{
  "model": "spectrogram enhancement model",
  "dataset": "drum patterns on synthesised drum kits",
  "train_examples": 26041,
  "gain_aug_db": 6,
  "n_mels": 64,
  "hop_length": 160,
  "input": "log_mel",
  "win_length": 400,
  "task": "enhancement",
  "loss": "l1",
  "arch": "unet",
  "norm": "instancenorm",
  "activation": "silu",
  "pixel_unshuffle": 2,
  "widths": [96, 192, 384],
  "blocks_per_level": 2,
  "block": "basic",
  "attention": false,
  "upsampling": "nearest_conv",
  "init": "kaiming_normal",
  "residual_init": "scaled_by_depth",
  "optimizer": "normuon",
  "muon_scale": "match_rms_adamw",
  "lr": 0.0065,
  "momentum": 0.85,
  "nesterov": true,
  "orthogonalizer": "newton_schulz_5",
  "adamw_lr_other_params": 0.0013,
  "steps": 6800,
  "batch_size": 64,
  "epochs": 16.7,
  "lr_schedule": "step",
  "warmup_steps": 1360,
  "weight_decay": 0.08,
  "adamw_weight_decay_other_params": 0.05
}
Rows from block 6 of a small spectrogram enhancement model, named by matrix and row number. Rows with one number belong to one channel. Each number is 128 + 32 x the weight over its row's rms, rounded and kept within 0 to 255. All counts start at 0. Numbers have three digits each. After the name is the row's rms in percent of the matrix's.
After each channel's rows are labels from the 100 clips, of 14976, where the channel reaches its highest value: "responds to" is what is common among them; "lies over" is the class under the peak. Only what is clearly more common there than usual is listed. The data: drum patterns on synthesised drum kits. In brackets: how many of the 100.
# convs0: first 3x3 conv (model.decb.0.0.convs.0.weight, 192x384x3x3, each kernel summed), inputs 0-95
# convs1: second 3x3 conv (model.decb.0.0.convs.1.weight, 192x192x3x3, transposed, each kernel summed), outputs 0-95

convs0.182 088:144128097145135141106156135117152150173110133117084125092065111100146138134147140138092125154122157087114133097157159115163140130159127106139153153138113148126089138116113144149153117095123095097128103137161179140151111129122146044148144149152088118118198141086105103121086097135117129166
convs1.182 081:085127138149157080073128170131137116096165101097103150157133085158145191089069160150171138116103108126097105162082099086112150155137079154088125102154183101154083108132187069162105118145142147118130074046128174073110066065143100121113174161167091133130129096166109134128112128180149132137
responds to: muffled (low-pass) (52); one drop (29)
lies over: kick (26)

convs0.40 086:119119142118223138100178154155151112212133163133143136084114136113117152138177129112147170120150140100145169143089123136170143069185068139160122080090227099093116179151135100128156186131143130120121141134091146118123114162160148077163105071153114146119154114136129171104136163129125113163
convs1.40 102:084142103081100099127174159093103220113100096163136145147194127081149142157119128099113145186157151248154123123110128133099148124114137109125201160146124115159121098082076182137131098095160162146128067092164091098096095099146170124095135118126106105112128115097178176140123083120114136109
responds to: cowbell (53)
lies over: snare (26)

convs0.124 124:111176095099144121175141110160107146180146222144158161135111105145150128154103132130113195117172159168168129122123127157162123109118114173134117122137173096137134128138137167181166121178160141176179120186116102140157101167145121128130151109192172134122118157152103121119138202140184141176
convs1.124 111:061123092139110103108075127119146117136220149192063161131195104140152151111141081112163067134160146130078071166147091085113118137124141097059076153124168129087158085139192093110135130167152121124151113131123173104136089113242128117108150178154174095096109106119149129127170135108191124130
responds to: muffled (low-pass) (93); text has "noise" (37); one drop (26)
lies over: kick (28)

convs0.130 084:120126193137092122115158129113066124084134199077132136118078160114137140115137133112109107133068098164091146131177133128136165127143054149098128105148057139136067131124137121130110135164100187145099109108135147100158131114088153142180134140141102046121175137105166126097110137110118162107
convs1.130 079:131076100186101105141137191170118126145093134148127103144086100042129126207086099163158154154043136132161120171123150114112090193079054085184156141096170139160099089088097157143143103113132127075159126119103127092140137140088137144139116161175150062146146122111147133136179122111085097097
responds to: reverberation (77); text has "room" (77); text has "reverberant" (77)
lies over: kick (76)

convs0.166 101:138162056131130157095179150202085123141127102113096149164148140111132102114144123121169080205103233139201120113113174166089153113155117170194105154113124167136175110182108126093159116140124118163172151165082101169136063139162080089074148087065152143148113119092134088129076072099157093089
convs1.166 106:105203105079077075096096122142180090137195099137107110143099110095180097125121110152143130136141109072111069080149169142085125117140128078039174166140145102078119115090153130155090210126109149109113123106117157064089102129231072121130152119121150157059158129129131164062075111112161102138
responds to: muffled (low-pass) (76); text has "noise" (41); one drop (32)
lies over: kick (31)

convs0.161 099:147126057135122128117136118145121110156113105112090092124122156144104129073135132150142111163115096097155128162109121102134161068140011149152167128111149094100082125146125126118154141127122127101125159077161140127143123135116099138114145136131102218143142125148143090123166093093151074178
convs1.161 103:119167058199250148127141169196091144103106124175121096095156189072117136146152156144128142191095157175068096122102155183083156112128174062088146133170147112101143147123177091158151143120077129158125141115131144123145126150130099102150179132132166113105138123172128050104201188107145115145
responds to: thin (high-pass) (82); half-time (25)
lies over: kick (26)

convs0.94 082:135125093193091082081153102107081150145148130098112125124148083138184146136120116086123107171097147111118087156098105164092150108172070081120153140114119109141127140137151146108095140134134154135089173100135068117148123100120114109105145129143113148105202145131105116121121109134149140146
convs1.94 075:091172128087119159120135078080097134151135104125063119123152088090098135069106204096117124172088120218128161128163108159111137085139120110110177152139146083140119162121125153138145151101157087137113079163126158061107119111151098150136177099188081105160179146134148095149090137132132108126
responds to: reverberation (96); text has "room" (96); text has "reverberant" (96); half-time (36)
lies over: kick (74)

convs0.7 111:138127102157133100135120094167133169153112133115138156138144118176104149133129129122112121125179100105150122195127151083148129158082162126101126130109139123152136113153071163132144105093106074158118099113110180134127074187139137091085122123171150160087148172109144079149121106161097130118
convs1.7 102:186085125107082079103148151056186143122136174089139096154082140169146119185129053083116113121100131146132098096174100123126152131105120115164124102106151089123134106068139115118127119118135129137130097149149168103092123101119134133164117173142120123152208134100171204124101143138073151160
responds to: muffled (low-pass) (70); half-time (29)
lies over: kick (26)

convs0.2 111:140143155129160130069116163131131102128105119126132123149089134165100127076175115102113111198102118161081100098110091157112113113108076138112157100112117174085091220119164086150106094111133136133101052127147154129146138124144083188119116099146103069064151099171084165181134145092138150085
convs1.2 097:117067150114091118164102127185133087128075115081160144064132130123128086074066069131149177153112081163148131114157130091123139136120167132148091126123116072118110122115127201106147107083099143129082086161133090134144154133168130183113121153130181096172120138128126113096164115188137106180
responds to: rimshot (63); clipping (25); text has "clipped" (25)
lies over: kick (27)

convs0.96 091:101115085090127146188130158174146125175087105110141113135100114109119116095151143099142123143178206090138076093122134158114093128120118168154106176088133127154158144162128144061115185095085157115128136076153124088136093136157101044119173052109125144128004098077145117095124102157144120156
convs1.96 088:108140088116162095095141125143102152115107109136122144159145101062109133167142117075133120213090145176102102120155124109134137083104111101117196143098166139093120109128145134139101126134141141146072185119140123088154098104150135120123136051159093084109218141114152124177189159091103093088
responds to: thin (high-pass) (58)
lies over: kick (28)

convs0.125 093:142115154105130172167094137114125140151093131218144134114140204113120136104095190165126155085164156105098071124135067127147105080122198152146156089096133164122208160126140133104182127124104129119101193123102074119092119115171109170133123181103126092170092122126125127154132137081149119124
convs1.125 102:116147149152163146148161183129155183179150087179163142138162132151138158174132190119129138152112164138156054147123085114130180125153149125061098104110078156128112123128092096082109129129124114110128148126171138119141151118060103125113045107116127157155138189172083111171133143112116134087
responds to: thin (high-pass) (52)
lies over: kick (34)

convs0.33 107:138183156182110160124157105109087211161146076255147163141157095136142092105130126107139122166112140164124142176140113098084198084097025123080136140105120117150077183162108099101139118163116163077109071146096097096196119146130162112078146140127119072111104098089124143125062188122120098097
convs1.33 113:156191136153118156065175149072158076161187129157136132188091125162147140147076138099128183208067096122127128113128127148142129126140124134151145110152112129133097133106116128126128147149161103102134152127092101119046105114216137177120124120145139166152170111184032082162093150124120163152
responds to: reverberation (80); text has "reverberant" (80); bossa nova (45)
lies over: kick (27)

convs0.149 097:143090123147105081112113133162091132099159159069157100111161103192146166164104155113115147129136086121058108157148149209169076145132126102107132125140140089098108140128121132143101154106106107155135139172139143094119135149158134167166125144104147174130106127143110116114185185139210155163
convs1.149 094:108138114128197117128130135151106131145087177114063118136131117100107135162149099112123128127116175099121112112098132139192120147164189146075099069094114131122107100122110080102146120095172142116125086161074060111255074111180112046167112070106130103095090114111128138125220140129074072148
responds to: thin (high-pass) (80)
lies over: kick (61)

convs0.121 093:192116151067202127174166102131112098150091124048088094094129115131106164132156149108091116151131142115199147129077123122105104118099074122176157116106195083089136125090123116161136131156100122126100117118077139111096112117165126153132157134142160124111125117132086113117160140151138124157
convs1.121 085:111111112169183170115222084168108169115139090136131139068112094133148142192132177085133151180106188195125174146110141134078133170136146103108110116114153150141167166141095115105111111119125111153134074115156149081131083102166134114136104167119134182152104162106134086162203208168110146130
responds to: thin (high-pass) (97)
lies over: kick (68)